From a checkpoint of a small contrastive audio-text model.
Model: 19.2M parameters, log mel input, encoder arch convformer, encoder norm layernorm, encoder activation gelu_tanh, encoder patch size [4, 4], encoder depths [4, 4, 4], encoder widths [96, 192, 384], text encoder layers 10, text encoder norm layernorm, text encoder activation gelu, text encoder moe expert_choice, text encoder num experts 16.
Training: 8400 steps, batches of 128.
Data: 78125 training examples, 13.8 epochs.
Rows from block 3 of the text encoder of a small contrastive audio-text model, named by matrix and row number. Rows with one number within an expert belong to one neuron, the router's apart. Each number is 128 + 24 x the weight over its row's rms, rounded and kept within 0 to 255. All counts start at 0. Numbers have three digits each.
Before each expert's rows are labels from the 100 texts, of 14976, where the router gives the expert most weight on average: "fires on" is the input token at the peak. Only what is clearly more common there than usual is listed. The data: notes from a synthesiser with random patches.
# router: router (text_encoder.blocks.3.mlp.router.weight, 16x320, trained with AdamW), inputs 0-106
# up: expert up (text_encoder.blocks.3.mlp.up, 16x80x320), inputs 0-106
# down: expert down (text_encoder.blocks.3.mlp.down, 16x320x80, transposed), outputs 0-106

# expert 8
fires on: "h"
router.8:141145141139131132157105106110119110141116126161130168109168146106160118134171128076158170136122122066118098089145090091104123113085132131095177090119154129158150172153123107142134113112107087151121137105163128125099149128108148121165134108096143135124124104122156129086099125106066117130179153135143149118143126110096115
up.7:159137171135121110135114140136088124140119132127108118086139140116168129112141164077119098158132100144116101112112106164122145133142129156112125100151139132116117171094114134058147148144091130121122158107129124183140101105156084142136090137145127109140151121123127127162150144073108168111105127157123101132151119121140120
down.7:142154140089126173133167153147137133136101159090136121156165140118167101138084139118161047092149133144157073143130179117121099074138102071150122120084148151124090154079106126112141176127136082127165131147120134059137139130112157127155114114154097137139118103077122125144150125118140092088143116086089168158119102130127116
up.8:089141151108084119126112128152119131119129156137135179142097156094152126098125098169107096141144115131088093112132118098164091132123135122104142111138068115137133096128151169144127068100104110078051167118168153174126088128118135154085144161151173110126165134096159106106147135116137126098136110103139123104105113136134115
down.8:134104129144121140103156113123140116096142126064126154088162107110137126129151183104130128106128148113098158121144129168125113135153133117131150140097125138093093125130136177117116136123119162143193102170131101113106133118123126109138156135159087169153139120146100111139177128137174080166155143172093110147107123144151153
up.9:139139193111062151159125181101139147139110095140095154128129156096087108105154161121133148142121121158119132152120120107100146143089110140152134125136087143150124132136120084123158156120112145138101093141146126164104133170158128154122120117122142156173086136080147119127136103141112171111137172139146122176152173151124113
down.9:132141102148112169124134120098114115132129128137061095111146161079152117127119133145139130126132117148111066138101101148121125133124138160132173161131137105103123154095128160120141143119125155116139119155131161132119140146135165159143162087126169149097136125106084149124138143090122118100109152169092144131107118121163100
up.10:100133198077119162140115122137135159145122160128126117098107122161154143143160132126122091123115177136140129122147105131082140129113108158111109097140102122112086141130112130151110105123130141150117112189109115132130108154109146118153136142125146113155162119112132149140117168103134159084130129100161173159140100123123129
down.10:129140150168124165171077125128100160154125112138125121144122126103165135155133169102119078115105151108143138137132114161112133131069184097131122124112114107087143104121097111112131111147098109086113127119155108132111112146102137106088146088154116174132132153184148076122149127134124110155093097130129131130124147159156124
up.11:151139136122126148147109124135129145107121164085129153117136126089102128137153071135124092135090125129078097114102105118098142089151147079138114166145161126127141135192139129106123128094142097128085156113102124131119128124155129121116128107146117072133168132124091107114156148087119148112135127104153121149147161072161105
down.11:118126120097108177142134143170083117104110075138143104123131133117159104178129132114121133151145130117139141143130133140055116115121129113162138120100108098145163109091104152153133137140102126100108100187143131119145080140099104106111118114152122134134107129113084167140196161131123109106099140090080126148136137077128128
up.12:131097126142093104132135138085104166098096127174130158149154138102150162098117098124158097127058144114104148107148106115154116146108144127117107112113164094167115158149109141102107132170116125117115142121122128127134124152112125108107156115087097156140125140153121151105137120123122093133074119078117119127134122173182114
down.12:143154091063134133102090125154165116118101094146086085122160115131123113139142107130113123189151108086132134138104125130138147138133170142124130120144136079126129109134115129183101126130149140183130107110116144117101157127124160138143129108139183151115155107186183101165143113119126134136155121129149111126169101136129121
up.13:170114127137129118130117128088156101132121140129128129153122105103139123179109158114168110107145097153153141142081135159154134135108153118122096154153161152107097117107148138148110150119166125148158119106125125145134148139135128108096107114136147123117127137152106094120138124100132142163113145058123118119150146130109122
down.13:148140158176140142103097132123132136133146163190120096111108144155150140136109139149142118135156166144144095122114146136154107144135166120113099116128132176143127130135179119126146104144101157111131133162103147124114141105117104174186115142092136122119153109128141157108146135124121160124117125153128124137151123176102118
up.14:114161139166117136108137114159169152088126131098141133126097136154129114121129125156116111137127116107141149120116125117123126147128124117141137109133139100105095092153112147101152141126172115116167101132125127133106152182155112125042137128150170143149097142124115087137163104118149116105094113090080109157124134140137127
down.14:127115156125119149151108149139156159165074117123102114132121133125107114166129130127078101160121069124086149142090155159153134090137128146113165145137142138119136130084155110122115082179168131158109123138101138170128122159109122104136118147157130086109078139153129150126141111118153117122121144077161139083153095121119118
up.15:093098129163127133135114160146161139131098131133129119115084165155131124123167144155098114123124127108118144147163104121149116088143093150144107109143108158151123142114109118094096122157139138142156151151123187122142114131135148166156070127064146141127108111136182121106137131155093088138162134116117124106142113122129152
down.15:090142116179088132127124119105151152139120138094092133119116104142160076106136169120150134104082119107132147133119117109101164116119117115093111130160115103111143103112140149109108122101103125153139131114132144157148117114137102142122098117101129106131147113139150146151139115110140172149109076078149108122153108100177152
up.16:153142163129117106107129142110086170110121119136075126118107131125126092141113178147131158111141139125128167174084165127101121156140105136162114134125117133106079179112179128116150120150136154119173136122132153123125164133132103119155080169166136150120127097171133174092120123131099147150123142150154123111109158126106155
down.16:154122123112131113128127145153173100089141124104107080128117118099165133129138107110124106167130133111139128157174090120111098119113146159140174139130093138116106152133096132144140141112122135129163081125112105129135162093150073126136103113135136133133120116098125109112122127036113135128152086123152114121151118121188119
up.17:139130163152102109112130151112170134106153114121137121140121173187119123093154101114098159120119111145110104138154093147135180087139122123134134158121083107138116126108115119113127130170115119145191107187096116096132176150060129159092129143140138137092128128148146114131146144146179113099155152082143085111118144151088084
down.17:118170123089119156108138114136142142172104146153145149108111126150174142123136144122119136108153125091136150129150129128113093120148148167138093107167138138139131155170116108098126171151116173102142138098136138098166112153124153128100101176148147092128154173151099134142122148133116135129121103133087144127134145111126126
up.18:114161115130132108152138142160142119131132167139121171108136115091109100135125100143119136058149160151117081133142180118128126136103159134184107134144123097157133138129121160102105088163103090128164147147167168111089136131106130146103116106127089153160127182106134108134148158100118142101160141108132129089131102112110085
down.18:153081127097183137144127127152172108145113085153129108114109139104092165135108151136130128130093111131107096095122096145126143127149148145119174122161125128136117163158155129134092129128142091135116186130122108091091107132152096128101179126146157172146107102124094137127140132132135077110211128155089121121136132145089102
up.19:111146113122151152113142126136097120115110096133109194153145141112139142094140150129120132125121089153117122151096154150084135095141170115085108157142181120103129169130132137115117108158143091151133148116144115090108122106092123119160134147087108140146144145139126149102142142130099135120127156131110126141133126149123157
down.19:150132130111133108139169181165132151130128105132131133056128153117124091141113145122124108136172091107157113147127099103140116117153127094154210164131112133087105108100115143096109123153110151158152110136131152122141118155164154115117173135119108144146119109110158143136090105131118126110148107131179162142149159117113074
up.20:104087083098102089133106136136180150082071137129120103133125126121101122135116127130129126107122135122128146110135071098127108130123071087120096134135190110124103164141123131152170165096147150102143157111113134162134110127126141094138089123153136098152152173138097117166138181128113120144131097127157169168124120129116121
down.20:104117161110133091109107089140110136120093154096119076105113141136169127120165114118106090090114173137129124154120146127161146141115186134092122139111115115116136102133180109130110121142128128129175125134140152081155171134135126098145150130139125143130133139139138108132113133115094116142131134133113143124136151134136144

# expert 3
fires on: "d"; "g"
router.3:079079134107113099101116098121112161116182111081155123096112161147124117106140153172133126156159153108150177130160136139160142136086105123118093115130154112134100139120158096160172175121128097135148135114098125075102157176118084108105155167136125129152107145128127138119167108094093097136121149111105089098102144121113139
up.0:127125153155121135123128132178130157115101130104136098103130131102132112119119097140095079115125160076120094089126127115085150121141108130108149103127088077138127142111124153095115139106112137139088137099101122129141130127124099153104115161147104145096118123088177128182127111135179129167146137157139161098135121171093155
down.0:082132160156167101077111156099117129128100139099107180117101056115115119154112122176141174148112154107130119103123095141139154154131139119118119126090119072129132128160156145135165108139119104104155110104106112142113088122128144139137102146142099145118122116142121088110101147132129185154151145113165138133123131122083140
up.1:103143145115105137154106148115140093148125144090142116108109125085141163153080114134108134137127101131126129088122106184123106096148096115140115145151129128127109129146142090084124135108123099115120159117162121148120070099162140078148143121129106149106086128122132123110115100087138110152071146110145142044111149113139127
down.1:114158127109117141105125117101094166146160148124098109108148166144166151127109141107180169097146169120133113147119112084110136146131133129131087061085095106115111091131109116146137128114150099137108112133134138155103130120103122142170181094114137100147139136112139158107062162166146153104082126107158101168172115155127157
up.2:135113140122118097164146125133114118139120143122101160125106129143096107150132114105105151144105107125141131109200108123124104109169096158140138125152092141191151136105153185110140149131109137147148128107125106065155147131090147137115101074140114104121131129133120124140081161126096123096132110138114116155095135115152144
down.2:151129138148142096122118120124151135101122144121138164155121178102129116091110151133137142145123126185169111161121147166097138136124152167135103145105136121145107174142081123126142119152105110076111132170152152172142137126155142106141180128138121138135113099194141088153130120122127105125123132137122167127119129086113126
up.3:130128109148097108116168171118097150099145121143143099159118100144110115128103194161111115138085105145197160141143119104157105115133166088156123102161164109092143097121152115155126099128130130093143138124162164143081142124105104156137089118111131155114078100145150121164131118135095116114127124128125095142158135140093126
down.3:134109111114123159113177153152185127122110134108118107120134114129123079044138115144132148131138131150125084105147147133090140123142090120150127160135126127140087175099122141132114139159114134091156147099123130152127144128082104128090163145104168139107095095094113153098082105159139148126125137153125162144110115075163115
up.4:155103144136126135161149105137064131122136138085156143128147136174137139121105170098143169168131089140122105134104088125149138077172124154119127126118129102148090080150158087149142148141165089095130122169135159120114125117128142145082180161132125098093073107152143160126144143131143154157142119145140154101150136065155151
down.4:119125127141129151127120137140078118082117135119108112168093141114128086136117157121115135169114164148172117142150098173141072119077139105147121162176121127099163144095151128139152136099119121092157121121106098134145159152108146174084142184135115086164120140102140123084105129162124093102096100160157108121101145128098147
up.5:135113117134136159124146140132126121129101136128166125120157147115181153126054152124168167123105117129101085092116105150160115069137143099120155091125072138140105149111138132128114139102137139121122083123147106121120158117119122130130120111142129104119128136174145147118106097083116139119126103125164160096084110097149119
down.5:137103110116120157135154083088142113150153076156113118118146133157130167092152089075129160107097171113127098155104125132082116116181137188123132161135126129117105120152126105148112131120153151121145120148139131170114089152133155121128132109142123117122152106151133139126140135167110119103126096116160127103132130103147063
up.6:102154103130117136129146104169117138102113123148121111162104135139130148144113122148140140127133132112128077153128109167116134100130152113140130158106130148165163151131120120104115096119114125139102127141120114133071155105117166132089144154166155165146106090137141153128132126112123075122133093134102135146155109146095121
down.6:112134146118127166140128152121134102126154133141131136164164127108109166155125140170110095138177139113114142114174140170146098101176106128129128121157128134132144069115100116135121124179155064143123107125094151101131134153136157159117099128100122118147081146144161149146107102170131159156152110122125151132108124124142091
up.7:118138133139148152132119113118145108073146119124116097137152138101107130098171102123164124107130141114128158167122125140140119091117088101139122148096161129162098127120141093120114185160147133132143117133146130140187110117132096144100132137107118116143134168164170067111111157124145129179126160127118128156111125089108145
down.7:108122176119179112107140127130130155145178123115139117119129141138141137144123153141092102134112136141119103112138158157122126107148196138125143116149114131162158142125143146134156104128093125130157125130106102135082149172107132129118170115097155136141091105158164159122147155183092162111138131133105140129143183124156124
up.8:134159163136106129126118139114128140129119107112083148137114132128114089128131171144105130117128131142155105122116116145136112170148085140141158087154162128152151084123137119126176175146126128143161123083195155134113121130082085090135141093137084131126114099123137109158100153139110129165099137130164115156118133116129120
down.8:139127136114158109142097129135112126112085160107142099159140128126127079103123094117089144133127136114136135118104148158116110109121148146112127128129078154155141086109154145087114134129136121116169152137077105120147132125169155156066115109116133120110118171073183150115115147156118117130121131090113137135140084080147140
up.9:087157121143166151113118073122166113095113154122128142145105106112097130155129087131083167081074090108157128147130090160115115165116158141113114105118159163110171075151137138082151141102123133146149147177143115127148129108132147136157108100086163098118150118155131139126130118123175149159170140121142106151118104125154145
down.9:123120140153114087147140150141115151127109165151128120173134144120105086171155101119170109091135134163138084108115133129178135158141128128155127106103119129136125114162141154171092102153127142106129122152115143102106095144146084129125125138120153117119121069123129090124134094118085101146122087100129118099168136113098132
up.10:118150123096076146067122133112113177109100142093157184095162115116090146117085151144154081137113123077070131092124141094122132134155127132097129135157134128167086116123158097120135120111094067113117091142092115144141167127133159086167140073130077147135132135096170158130127118110119100068113146100107136127093188172109116
down.10:148138117130106115116101076136145148144167115048123081116109125131152161107126104135100113116170109123120156095126114117162183125141151171160137133151133113153145097150097112116126146130089100135084154114130152118154100111109097147115108133134087091149142085142146131103156130095163139154139141139131101138123113113145124
up.11:139121154114086123112103133102134163097104105158138105111153151116130118116165113150165126097117146120113111110120124145123131116126120138097126175116150095174112130113160118116114117120186101110131103124133145124118119106153092144122100124163119148076140156160140148122131104136144088168089150137139138108101108140137151
down.11:104117091149139132131150102131158110115151130141116149140145135123148103134145108096083138146157106125168072097146124157164142130111140089119138097124147105100120118148116145118160116123145128113138121107117128102094116155104107093140128145119148096150115115173152139148132185130139116174087102113072115156127155137162118
up.12:128154109100135161176107134148135164159119105083136128145131172149120073128099106147159133138139122128165154126137114085139195153132112139146128166133120114164174110162150149139094131121155112111126130091129103170129117079153127142132155162138134147128157131146130147119109115127091152115094117122121159182111144174141114
down.12:137073161121123159124135108132159111126153152109142141192123131105119130120079130144111125193111111136110116125128176104113119166171110137132125122097110123100105140094153143110099106133145107134141130077126124128119095171101167112101128168111115106172125124160167096140129108143144123140128112099133081133162113094094158
up.13:101128104152127091140096141118105097131176150135129131105117153117148145140107170130173099160085112135098152131095158157087183103123114121097137120169134147132148152119114130151156131126156113120125116150114099158089193151142125122153134144145120133140166110151104114142121148107146142132143157129100132172137170151185111
down.13:129170115104169160118159138124112119113158110152123140074140090126155082143119167164115107075112092082136145164136146125118102137103108104108095123144127109104105098123101105121132126119141127138158098131100075147099166119119140102080132138137150104128119098110122099153162138097103145141165130141157140143091095116173170

# expert 10
fires on: "d"
router.10:096139166146112119188119095096104106146084108083077117113144128106175141162137148130125162103151068122142102159132097160117107121106113115182103147092134141142111123129106143124120122094116101148138089107132160142177157106123107134155134126148131097132134088149087120113143133157135141109159133150118086130146110143137111
up.7:130165121127139152112093131099126158146070111132115123138132090131125145168167113137119173119135138135142105135155101114118144124137114143088143087130114137156160088088106120177115089152087107132175076125152164141172112095114132128112116094140157128144159118141102115107128145148120150145118141108116167146184094173148138
down.7:110144107141146103130127133162138116169159152128105112155116186082099095141150075163105099135109141116114117146120164129120110136109126130095114127165114079117155125149130131083139153115155138097127147115166117117113123136115134112145113163119119137121088084143134148145112099121099074163187160169097089113135154084079118
up.8:102185134097110129172122134103113105144145149139109125159147119122125143121132122122169150112107111104096124100135139088151108130102162150141139111089158152119135111112129135113195119143107112108128124127097151141117177097132124102132107125082166125097132133173103124084115087100150104147053114176076108100138134129104128
down.8:111171106085139140110182127078162154097135116127105123096125125115138179107132121159140090119134122145129181140141143104111098115101178107128102142149128095161141140113148144142134148094132130167121088142132103118110130087149143144097125153162101052113120159090149152140150117128114102107137137122123147130085185137128089
up.9:143147140121115110108156140117144143105140144097125122118073101168173154140146079099125139118159145113168129092109133133103155117135129137123162086174149147172150097104151122168130129150090178108105149143119098125078124125152128105175140119123140139133123103098150123105110148140150141113109163166110125126144145152175113
down.9:107099126099109156156144113085111131093121127129144129151146132115095111126127115121150124135113132115126143090136147113156130162152103120110095174148143118101131117135102158122125110185123103090147115151144128165130180143132126116155155108095123122132102146169148102131147071090135104132130153138114113161154112119135088
up.10:130131133170175149141118148114105184160125163115163200110125176176115146139127113133165156167102149108113118116136152149131113129123126161143144084101123116127127132147100143103159082123128139118142083132153103125088114118142109129171150164152152125120107119163160142101095172078143141122152100126050117130117101138120089
down.10:147090136095105111128159172150158099115079142122113122122147129137125103156176125162119104149189082128129148132147101134148103134165060077108108120115142106141139139079159118145138133140150142109164130122126134122130168146108140158107115112113114150168108150117124152121143123133111138105134144132156123110117100126116121
up.11:128097079107097122126106124110159132125126112121098139103092112136151135133123154126117125099147165114128107157146119142124093131122120127121091111124174130121164121112101083150156087108142071171146145133125134116126112156127124129115148128146121086122108147155139107138114087129133162123145110135140142159142114139135122
down.11:150177112118106105174090108145146089163158084157106125166099124120117065126153107105163134127158110152131115103105144133108142140114153131116132174165123103141144166136143099118130127117104072144155164137140156140129146111140097107147051104134108132114162120156112123172134107123157144143108096132138132105140125136147129
up.12:106094152122134106122134149093115126117126139143153151129108129118107093134180129155137143129085093157095108117088128114143095130099134125133098081133136113142106050119120155156112127141153106157174129152124095147163104172122145159098122154123128112119166124125096108147136135153077136100119109167135126136128117124148133
down.12:136125113193110163109100113131126174140153180134120125139122136125092131162113129116113130143127189167138125110150139143111087176114148118125140126129152106132134127137159124132121127142128116084136105122170153122129124123217149120128122134133118142120070137078150117075169130107131046112131167116127131133138152094112158
up.13:151126143120149143132118114125141126157142102102102059141099140097141119115130153158174126151130126127126149127116124168167146131112159145123143119100131130122114123115087139121128159136120084063115138127128131100127164183141148137143172151109114132145102113128093133110129152094138119146137142132119106124085151115104181
down.13:093146114134126152146112148114080103121102111155128144109068088146171103115138102125125135155146141133117159149125104099114130131117109139146156150114148126082116114141118140139110127135093129154129098158112110150146080152167098137122153111110099118131166090147106158099110117112148105158123101143107157112155119088140133
up.14:159121077151141112135131075136161113112149174110124141107142127153148121112112075111125143081123126120107086130117151094115115092105152093104132116098139184107108087117102117134156113127094110125168106144122133110141077125147126149139110142089133142080143088105138110151096114142087149125131066129134166143134172145154129
down.14:193065097148124133118169131145126115167149155086123159135114127128107115135120114122109113124155138113122182125120157127130137116096130110072152172110136137159154050148111112117122105117117141139148140071101154139138142154145106138150073112157160129139144147127166101115123101162079142073168104109105112126143126083106136
up.15:126080146096125118102148143097163119130114110126141135128129108108132112096195107138103117143144122205158104148127128167138114128094152095134149119136146158133135119095134080137110072137152113109148154127115144148138161091157136086136102119158129144138122123145124150137122150117133121107107118133097092144148147135137112
down.15:134158127181104114146139085105108089125157078166111148103114102126109188102095139137137139097115141135155127108099100106119140126119082136134114134129108112140156130157086158096139109166136167137112119142108106146137152135138091169142081149124137116129095140117143123155109115142184114138066143103131097158148171123169149
up.16:144159185167122143118112151173147170109134134141166124113104115127124129115139134167153112121099132107103088156124159118140118130107115093145047116090127162140144137114100115126117157146122177108081126073131085183136097130155108147130070145147164118129145118105118146114146121123138148088130104153120132088145089122152106
down.16:115150108130112132129132100070151132098138124171090132148153127131091124176155120093096128136117117123081168107115138158129156207149137139130139114100131142134143114133106178195129121118129160076132119109142125101130086145077082125109109130141105053132156139130123126115153158116150118134150131145109079070106148173164168
up.17:170159089159136144156189087095152124148111117115108139099123102082107107094115086114108134115138097149108157136138130142119118116149123137133138102115099126140109146106117093091118111093125127163115122118102126134139133167111123095107144084141140102118167123123098125093128110102091144119131151100158155158120111109131155
down.17:148100109162134142108117158126127112111148137134101139146132111169138105108107151140101097163133125125154136154112127156122169114095136103126165151146128134092099160127167148165139112096146095116131140106091169114134129135144094148152111136141114138142111116131087097125075101136161147128130153115140130109134116124148135
up.18:110160132104114134128120101099152126094150095181154153137147123103158117137147118092119143083142126111147137133134141139155121079142105117100176127115103108149101124139098072140132127155100149157126099106162125100159115167093147132118148138169120076140140138081115120113106131109130145150119066141147154123163112169081097
down.18:115146079103130110109120137180136128114185138135129157164120133128089152140132133167164098123081127155142148081122148140129080146141146150074115124116122137133133127164143134130094099111136143120079149173145116094137135122078109119143135115147173172111156119152091132151153073085135109145131159107102130130092152100126091
up.19:135100180144173158065115107126138104137119132104118114142124139124160090158133086163132121140138187132121140125117081138163117117106114143112140087164130129109106130127141148138176131168139105147160112181124117107115138128141132141114155140085114148105167145141070136120153160145154121092131105090108086116130119126159119
down.19:087081137122126130142150147148144091127149097110075149124118106095156194097096102117163152111136107124074137116134132109138088120132144128125143123088122109137152099074120095097105085098112118121111125105149143132142135187126128137100114134134142146104118105138162133165117109105089139100151132137136158154149109127162152
up.20:116177117139094146126139131144139121106199134147121151142103115150123163096146127154121102110062149130132128125116132172130103125133113127134158128130117109103107125150131163150142096121189174174155156137117172149105089158139082125085128098094082129127103147100135116122151114141108112095072133147145133104108099153116141
down.20:112115103126132133124121129143119160111081098121111082129113124131128124139133110105142123151147143080122165122175136101153158119163099157130155118127115158144117161104149104150097130134128143106089099119118128138168168100169153117152105102085094072123113129128161117128107160184100136090124130111121154122189071095159150

# expert 11
fires on: "p"
router.11:182120156133144159135113147141148136116126127158111160125140111117132107094120125080138111141121121136145113185127138070140102168151164106081138111112094139120118102146155127137125133118187099190145144133132122176135107163132143150095156094124130098132077158099142141118148097126134149142081145120158183140149117115119133
up.0:108153165132140114131096165137143126135130111149113109109149124127141192158129135111168169119162139100121077171173125162126126118100133119132129136146112154152168143123110104164112084140087136074121113128163119149172108128141122090113112132153157098132119132083123128122147115171115099109161162128117165123134171164079122
down.0:142130095135081123176129103093177129122117112100164175130118116149074142123171141138109128084132073105072156121150125133104119138118112144115107136138093103081140077154128117128084156091113127131096136119129158162145134148148134122150119078155130129152103114140133139085128139129134152171133090134137102088136125165153110
up.1:149096148102121167169127125186131142106117089096098115130115162098156135145161145112120097160147112126143097174129117096122120129142148131160146148145118120122128110096151120121149116172127125092159151132093151121141157099178132135099158104109109152115121118116067123140124105075124106168125141117140121117121119080159107
down.1:164168137073123191131101116131110129163149135162128160137134088129154111122133125149076139112193154132140137136137126087132114110120158114126128150145118160157110150096136104127135126155123116183140123171096121123125155159160147172114109098134152128100126128129118131126125123123157111106150127171114119139136108119138115
up.2:120133119146123072160132106132160169107123096088110029139144141117101143111182118121151115160128095160095111102082100073127100167156131175152139111134133062093140128120118146142121133113157098142116144099135165083129124116132126131131127169111111129152055153093142148167159123137092105111125112172112145122144166094094169
down.2:114087168075107166110118099084143161141109096140188127102089132180157141083110152146135117127122149085145141120137097110111173125124117100172120154171138111151112084135103126089138144076118083142142116150124145180171087138139150104139147082142141138146155090169129133141141106133108159122142129126114135148105138116177125
up.3:119123101123138132145100093166110137149118097128139099129136107186102110107167108126012143175153111063101142157146138072119097133160092136118147128140113152142111102130119119140133172075121092115106107106135135124114124116137150110186146142105121124138166126155088137148129140107136151102096154123139120100141121104094138
down.3:092144109148110116115112105133143144081139153123109141107146104146107119147143136119134126155141112107140198096117128124102142145132134145130101089126104134134138141085139138152115144145100109127157152168096124119109112130175122115083157125185107123096098123125141147155185125106146116150151117143118126147120136143132137
up.4:111116123135149140177096128177085126127120119143145128101098082112114179149116128118127140108114132121113138121105157115138108124108141154117151111136115130090148181118140100093114094158099135134147166135120118108126160121084146129139109140138145131163132138165116092101144126140124107138144062159143150165149129098130134
down.4:130154088126125078114136121091137105101123127127083135119141132112154140086116160091124133131105146150130146161088113109129152098092160145145125098174080156137147131140121160123140142145159158137116119133078122160114181120094107114138090135104095159139106128112106124074092132137134157154136132106126131109157107157161132
up.5:076114162122171088123138153137142113108133135149120122117136103117135148140131090131089143101092146127130139142140121135098180125072122161129110114093145134100118074150117099089132139095130147114134166136162125125108121107132149141165156146128142110147097133145153117131091151137101143149111106164139090092148172114128117
down.5:167109126134115116094162134134094149113147146148162102128112132148143147103147178133107116129121133129111096160148143078136138073140126108137115171128109144135157144107104147115129163116100123093105129102172114095137088112111133113182132127129083151137155147137146161132079108136200183131098149143132148156094128145138149
up.6:089112122099156147140128108145083086127094156150149125126134134087156090116132052166123103103170140140140113122111115149148117144139111123146143159068120117078123133143095114107111141132107152137164112156128152116119095159087132139132137135089120132143145155134132101097140166131143146136122084102134133150159119106152180
down.6:122148145123137108144122125158116111125158061136128113144110149135130144108155131072142107149113161120160131135127179121150141118150142106112152101104114098122170119086112167146133112133070156164094138132162127153132150158129086149128116109164162160079170142118118121135123105113142087157108134131128125172121084134090094
up.7:157124169122103100133115131163123093162095106100155170159150124178134179141098115156118128140119128161138113109147197114177131127134168103153136147148149132147131111154107161111105095120114122112119123134109119102142129119110135096187111091167091149108123119153121128109158131133146107108140113104094123120106141116087129
down.7:109078110142151110139120138161117147118138095106136135141105133145136136141135170156084115117123141166147125132099118120110131147149185082164147101111112130145120126102086133114165119139180131134119180135158116082126101104097070114164156109110135115108128142106152136138106149097146116150116105084142128167079106149163119
up.8:133144103092101129101160115100140168176133140100112105134149150139120104122108147117144129146139103103117139099105146155130141145170082132116145129146151131112140146078127128110117159127070134127111131079117177121180109118107184108115124117144133122136108129147108126114119110135096110154140147111078101134096137111127099
down.8:161122125149124128134167135100143125099116129150134126154122141140147130156072127119156125149157134194124131132120157110077159157169133128142123114141129102115117106137138154153107116113145107141134172101130149107100126172087116127142127102109119158156179098124118119131118135145135166107148125168157126139122110169133091
up.9:145137119108165170129142151149166159104100172116137098092140148149094153120172142134091141097111092125117116126135136128109114102136124108135142137116156119130087117132070118119137146165133132099083134100157139126106116109131084123110140106113127100124151134158131125130145115162135125102164156106062106144135147123119125
down.9:103143143132091102113113165128152086124126099144196133140152136118114097101118158131135119130142117134113132097134118103146160172128124149135214148160149103146128122116069125133105125112129139126139130158157155112186126126123117150148177099143106102114114135172132131151128128100158120090146154097162155136112140121137145
up.10:171122067071136109152125091148132157133123135118154163138109151115137199123135126140098164118130113101135141116144095114129125140122151118102102053126149148124130120136147114141068108142106109126146174126133118149127131151118103130165115133132114127122115144139188144128151155138169124133079120139173115109139150102092151
down.10:118111153130143077118114120102145117144079141126125134139136154097164133136126169070089174123086147108122116117117137168116170105137108122131140107164145137125162094118101141138133098122134083127111185115088129109095153147199168120162165157134144133132112164103146114136118096103146150151125124145107160168127107154141102
up.11:131132132143141135140145132146145111103133148104116084123107133173121103105103171149127106088128098153180189149121105159120155108138127141185105124110151168134110126124159127141119175105157141085106124101095125152121151099127130115106127139132096106188073148149140106104146137120108102135130068180134153163130119142123170
down.11:095121123132112142135183108131082121140093142201101125138139100094127135116128127097067171142118108106159103133132147094099103134104069122122124126150136115117107145097104131085120102134147087115129133132160148141137126154109120097126113094133115144147124122153130110151143134158129124137140100113129124166144102128114131
up.12:118090145128164148156136135104156096113138149097119098118139095107142167151166119115151105142133161149103123176094122106112129116116107139093117088096155140149157146105107160115128164134136122102110113102156081110138101179156081156138206092132160125155114149110167122076094129150111141175122075125120123124135089103112100
down.12:117129139131196160139153127122112109103120108143149092135104169168117132136113113079144107109144129134105118097148158133130103124185093144120125133092116139102148106174155117100114140089122134156125128160131097123105103135162144113122116099141148137092185131122107120139124097086094117087117160134089131088082129124107185
up.13:110169109162108136114095152168130114133120120138129154159138097138138113131110138115129149100132091125134116138128109113143141138135145153151087143121083104119115125107114124142110117107114118086097106097153125166094076139124095069098141138117136129081123089110115122155158090134163126142121114139131143150133124130154120
down.13:171165129103100113125138124104122144142134144122106108129122143110113128123099128130120091115152175147130137131142133113126161108120117076121122151126148168133123106117137078125130082135173145147125138155111134121177136102112165140149136109097100121154115107111122122123116178137122094134117144173097100139161121138122091